config = dict(
    input='log_mel',
    decoder_parallel_block=False,
    final_lr_fraction=0.01,
)
Rows from block 3 of the text decoder of a small encoder-decoder audio transcriber, named by matrix and row number. Rows with one number belong to one neuron. Each number is 128 + 24 x the weight over its row's rms, rounded and kept within 0 to 255. All counts start at 0. Numbers have three digits each.
After each neuron's rows are labels from the 100 texts, of 14976, where the neuron reaches its largest size: "tokens" is the input token at the peak. Only what is clearly more common there than usual is listed. The data: melodies that start on their tonic, played by one synthesised instrument. In brackets: how many of the 100.
# gate: MLP gate (decoder.blocks.3.mlp.gate.weight, 512x128), inputs 0-63
# fc1: MLP up (decoder.blocks.3.mlp.fc1.weight, 512x128), inputs 0-63
# fc2: MLP down (decoder.blocks.3.mlp.fc2.weight, 128x512, transposed), outputs 0-63

gate.416:146135116141128111163088125108112146144137174125146134146109125079136136077156137119103106137126136134131172151123098136157134137157132158120133160132096090119143104154128122098071149141162098
fc1.416:096151123083145134109154096165094106114163109152072124116130133165130161135106136147129168113151151123117128129091163134115102159093138077130122131154157142142121129106136145151119153165101132
fc2.416:088099125093124178127136136128111113157130090158171107131168080117101111123165127154155132124079152105184162081187136121140127119121134138184133152128111130143129114102142130101138145143159130
tokens: "f" (34); "<end>" (27); "b" (13)

gate.204:111130149160118166124108172083118137106112122133164177106120088142137121105112134103157102119138140132133081143110075166102155123134106155152106117106085105114192134112100121106171122170091106
fc1.204:150149133151154160105134166119129148126118106096146128099117093131092071106082132151162115118132153160136070114131116147145142118133133136163135132107099130138147117116147095119156144155082144
fc2.204:101157134160193127120108144113167155151149116156081083149122146109137165177160120120090129125129148185139148112107153123111158132094151105152137115152128152150126117139134119100091142133116141
tokens: "a" (77)

gate.412:099134087112141114179127133142056141122146106153095096107121125103122137117158111116084099170137148152090134137181141155154132097110122100143113159082122192145122182137125098164127128106154132
fc1.412:115093166091086155099099142115111131151096182088116136136156104148137154094143089107138150098121114136147128087118162110092132123093146126138151083097182097152157160141110129134128135158108165
fc2.412:137146143134114131140156167136106133111116093107146144164164191160133116141128110099114156110086069137113163097104147143112105112140135157134153125164111130159147111160156140132091122164117134
tokens: "b" (67); "a" (23)

gate.469:120192147107122117107133136169135141113119148089120098147153134095083066120144177093160155148136111117120136166110105082105161156154124135115145153175136123133142157122117130130157158136129171
fc1.469:134164086146123094117106130175172119108135091127122133107107099107116159124150126111134165131105176146139082134137155136145127119084113130146101147105094146079127114167152156198112087157123120
fc2.469:144122130121100098117147131158139136164115099139100125115137102083109131112089141149107151125111117130069128077181084125130134150111163121172120161095131088146121109164115095127145151120129101
tokens: "<end>" (67)

gate.238:143142140125160096129118106143104129127150117130166123136127104149137114124149155092145122093112105147155119117154076140110094148121130100125148107124130094127116185133129165126152136124090150
fc1.238:108141129164165105118147133124090135153156124155154131130131126176137102126148144100119123090097133163107130139142118140124093142116134111130149114139134113127112180125120140097151107141074159
fc2.238:143111152128178149104104113126149127112105134163139097120102145140144128126127126141115163150137111158121122093114132065123102143132101132147075144164118155137151098122108099127100088154133131
tokens: "f" (34); "a" (21)

gate.433:105156146127138135128148122134109106129091158139130130128102117141091132146168186148150136112132175131120136123121111109133124090181130109156092183124107163142129180133146111091138106088139131
fc1.433:137122146174181106126125137134133104124121113145110134131150099137104109148154124122137144083116144140138121130131128115081116137168121138171132181151122115118125129150206110119141150124134101
fc2.433:162111126160172116140111111152163141079111152081135075157124141119106098125087186174140116146147124159147147123159106123118146137098126133147084101107106152141142130128120090123083154111146103
tokens: "a" (77); "g" (11); "<end>" (11)

gate.461:131115126116136113162156130095115103155125077136120115120080168127130160136099118082135148106140074151142150176136115121154143167155143141121104092129138167149120178109117114095153092117134157
fc1.461:121109149124172144128151087132155151126126099132105127177174131103097192093130149101138153089166133096107129159147136078135150184154122129139134118096160146094090155129145186085145120130124128
fc2.461:105136163155143148125133171139119132100143126141152083188159130118128116157091103118129126119135122086143104134144105125116144147131106168115149107137124114133118140108130128105144121110142143
tokens: "b" (98)

gate.166:153108119120134139093123101098155104170154109163142148155115157097118059136118125108195137092134152132141168121153125145120117137110089142093114130113084142130142111140155136139134089111094165
fc1.166:117125122151142084119104136128115120099167064173134141147130075077153099117104104114128138131144117153099097114132146139102103156105166121090111162115133146164106120140166126126115118136163160
fc2.166:151133151120145119155134099144134118135170117130115118147158114128130109139120155136138143162124104177157115137151077118108089120091128120089127158119105096122108118169114159136107139124129112
tokens: "<end>" (27); "b" (19); "c" (16)

gate.11:086085104120071139146128169129107099145120145131150134152130162141116178111147124087158143164114143129123153120122141163156166129117115155163090136120152124115139063156124105108111120136133114
fc1.11:107114162109144118106138106088116131114155118116129139130108129140099151092170134155106131139130158130103099105123093151144155149138121109090158141121148107097165140137146124095109104125152169
fc2.11:128090104132119146104102117146106090124176122109114141119159127087083109109114140135116110147112135114103145084113160133114127124109138160149146099095146125103116159091157170131163132127167108
tokens: "c" (100)

gate.159:137127112142158133102158129152135139103137078134142149147121171155175161163131105100128112127106128149117111088121160084107142142122101088174082151133152100153160119137166168132128063131105129
fc1.159:131118139121122073104122121138114112112124087115111122132152116144173157151133125158123131140135094147163088109126143135137126119157094077135129139053128123130132151130168112167101131154083131
fc2.159:137162113130148148070126129125142121095137157143163124096118141155123101142133106136116100150134109071152085148084152165123128137122070073094102102116134093146152128095134143148125171150066109
tokens: "f" (29); "2" (22); "e" (18); "d" (18)

gate.407:131106081085112151108142135163096122128154143122111086106071145100152094154152102084127131129174125169125127089135145137116120181142108161165135176126154118143123109113132134104107104128142135
fc1.407:143167105133144145116145152147125151152125087147102136163114119091141144161083139140136161159114130146131128126165175112139092132095096147114166103119108105141136097148104130115152116132132143
fc2.407:137140123078138124159095115100123132121123123091103118105099119140124158134141146151133119117129120140126147143079168165092117104144127131122134152091122129058109174131120143167131120099156113
tokens: "c" (79)

gate.205:095100137117162119156098095126161132131119080160082103087108098113151145097117109109146101135157102130114097098092124157075148117120102156136144172139164088180149121144139092107123131080149148
fc1.205:120155146088119168078170172143116161093183133113149081128164158160122109170144135127125126158115141126121135159131129117125117126151150090122151113133104150117147149103097117126116143161113105
fc2.205:141142158116080170162182142107140133113134109151082138124129159178111111114119122140163136116103122125167118128086105161137113136116099115116153125136138103091160135129126090098145120123100140
tokens: "b" (25); "<end>" (23)

gate.7:163148143127090176085162131143119136139108126073102148142124124111122134108118104094124101140138135092151131156147115136103125116141143147165152143126109144138119155122105147126150118099127084
fc1.7:135138121097145156087102120160136160154125127082102135142102101109101128136129121104058152132120141096131135139121130086073102146189129119144132138135163137144118182118096152119132155109162113
fc2.7:138092071089159146116125147086134129125087142164111129124169143128134082155047103140213152157182129114099129083109115130089166145117117139125132110104098138145115126116142145107154127154103130
tokens: "#" (90)

gate.192:126085145131113131142146172152139131110126125148117142138152131105169134084149084180098106143117118152128115110136104111113128114133118167169125152163115102143171118122123116107090123101136137
fc1.192:108136137145134126157124181163066136087131087100126138137111148117129144114140134136086069057154133168164121135144132128115091083134132115131100074142103114122152153132151117099125145114094145
fc2.192:182126113116133134126121139126146123110157141176126175140111147142131164112107141139096148169114121191097119142164089172144122137170098077114108113108157133113145172115142177129128145128108183
tokens: "<end>" (86)

gate.97:114120145101141160132132151147108099153143116134140124164131136116090124129060095137151143152139150123120092102123130139156120124145119170109115142130113126097166140123148136096136142103118144
fc1.97:099178113151102147099175097115128125111114103166129117084104083109154095111095135099107126122099145091099118151145119110140103132129146113092117134126154110146141161138132136123132124124147180
fc2.97:089108144146100109109141112125119144097153160089143160122120125170148063116106149161160143051094142115128133134091156129117144084131126126104089146133128082090121142083142111106129171104124105
tokens: "#" (100)

gate.331:107115107102181138130111128150135126115132116138143087166136136114136151108121147146152155138116147173067158056127152125149072143146111146107126152106121126112124112131118100125144124119125127
fc1.331:165103055086100153099147139102157099158114102158094117113151127142129133112105120133133073132159120131142141159153120127147094133125109142148138150128108161113083159156108129149095123114072100
fc2.331:114157133146132092121126112136143184155153107167119126092166123130127156135129106137125115100123123139106128130106065127079115135135141145141124152143122139101131146115098131121146120128099124
tokens: "#" (71); "e" (11)

gate.250:111129159131102114121133146135170139101200135138109172087121137143106118087134151126164101122087138189127163140169132115100096136129118109135139135144134159126113177111129118163159150135109137
fc1.250:124160148131152127139150159155151163127138120169144165100127170134110081146133117147156108139110139152138099154109162179128131088146109124152151153144084162124094115079104143127171144114140130
fc2.250:122148090171132121122082124120123138119148177140136126095144126099085136141150141142137113095096112111146152095171109144104101138099131151149137142148159127108128129162117112147098113137108153
tokens: "a" (98)

gate.3:135111121099163153131094175135168151124118090127142104129116119069093076114136160102102105141173122121132157107118142094118111155132118147112083121130090157120148192124132131164122159051137124
fc1.3:158123143102141119139116143153153136139109097115139162130132117146134191133091147162139130120136125092171173141106133142133133151085137120108164113104129122109105108100107139105129106097102132
fc2.3:167136057148092142132169123125146095143114147135119155067123096124099144117119126152106129158167094161111116140095161101167153136092139133122127134123125101105090146130107175132144161134105091
tokens: "a" (89)

gate.279:123106128166142082163144115170133097107154123086124157103099099142092182179095144124149125147105129157107122117166101124129108111110137087137088128124126100134122090117120138150161135096140083
fc1.279:121124120108123151093117121092128135131113135159119072139130175134162110126150123114117096099114143097132123160126146136123162129104134154113143132147147179149118156128135131094143123164130169
fc2.279:130125079142106149123133151140131134113132108115121176086138071130150153140097113167135105129134102136120132113152131086114106147167105087176134145118133093117114084123153188126155144123110114
tokens: "b" (97)

gate.212:085137117135166126185113114141106119125139102109125183128131134126104136189149134135113106177150112083106132152149104099160145125132097153145125122145121162138127130140161137125169122076123090
fc1.212:127127177151139144104136141099122129109131138171146155133109126093147097081093123136137143108098120135102153099090117149097104153083127129148131128097132120110087139167125150085129108166150190
fc2.212:129173137113093182114105139091127169092128142120147132113162116146115143102128108156081138149096129162104152110114141134143091137069119128149146132113129122142106120110145146093153104085154114
tokens: "b" (38); "g" (15)

gate.511:177125122136087103096139119121103146136147150118171146130120129126104119142111124139133161112189131149120093142112142118139143145135109110139134154176106116128116105119051135145179107096113136
fc1.511:078133121112144113132149138101106134147101128111108114164131103128217101115103137137114086112115106117158109140122114123157113101164134118136127111134154140156116145120156135173103118122066110
fc2.511:184088139112091100101076138116154125144184152126181084137152127151159118088161119111132150111128140133151120111108156116143190119132133119109094111142129147136153145132098087143105146095103157
tokens: "f" (47); "<end>" (14); "e" (11); "a" (11)

gate.453:116153118109143133133131118129134146136137156149111149083113127092156118077152172149112151134101153164133146155102143120154163155172122107141098115154102152113118119199110123116119115109101142
fc1.453:122121110116155164156121093150116153106115150164144081153097106141109172145117097138123124139173097101115108128147148131118136162109150171159172132144149093124148148067123109126100168113138105
fc2.453:123129161154151132129101082147095110118154123149105145112144143075121145142162156115141139154111156140166131132169166155112152129113128138160119133113114088113136131141122119123160147150130148
tokens: "5" (71); "<end>" (9); "1" (7)

gate.344:149152145152142109147122114165087093095131150121137122142107113155141098128146100127126100119157086117142134125164142121110105125159102157081197133113125149134141110144138100128110132107097114
fc1.344:161150141171118147107081116118108129126146159100128156111123119133098090097083117123089163123143102116131149144108103167119120154127095152167177131139130144107142097159113143085122145144137165
fc2.344:098130163127111078099096160126125172150149176120142176138146133167145143109134146137143179155121138132142129130124185139107133156144145138144137112109130155112136079157134139159154126125149132
tokens: "b" (73); "<end>" (19)

gate.72:104145174081068122109141152156126122119140142144116171082102100150125163168146078124160108130141098168131142140182127112130104139157139134166127142120136114166122126109145143155108114159124136
fc1.72:154108151189207148150130141116165142110107064085134084134121135124124128123111168138130157160098103075106127098097107151100136125107131135099139138100142134111145129154115105090132098145159130
fc2.72:150106144164155125140104111135058114102162145141129122147110115137119110093145113111138099115155133152162130090128087151133132146135155143134087146137145104142066107137120134149133113116123150
tokens: "c" (61); "g" (30); "<end>" (9)

gate.112:138098093079133133126119126099124132128146144107174131127178130116093165144166128155082140097156186130142109148147172139143153140148110137127136095140149094104112103122111161108133116106122137
fc1.112:146094102081145150170132124142118118177107131142108158111120119131130178223122092128106146122152139113124101136134172128134135117145128159167144129152121092151097113103083128166114107107111158
fc2.112:098135180148135151126134117119188091169110147138099124145123110088091124114158147129133094123147097156159102129125100139111143121093081133130107158113126121172129124072139127107108161118101124
tokens: "c" (26); "<end>" (18); "d" (12)

gate.299:154082156114135137131087116083118126147067144111154126121113092119092089121137135128132116189130157135157177184103177157169122161131107141126138133163124114125090098134150143115102102107126107
fc1.299:191126101099136143122136146127126130109102133168161139142146120122119086073121104146132129128119130157139106128140158170167146096119099153162175162114140127156114129119112099150118141098117134
fc2.299:136149076102108116104112134130122102122107098106118132097161085163153105115095136092144119150156140141142096134110131108169104123144106114141141141124108139144132140134143116102185121103133129
tokens: "#" (59); "f" (20); "g" (10)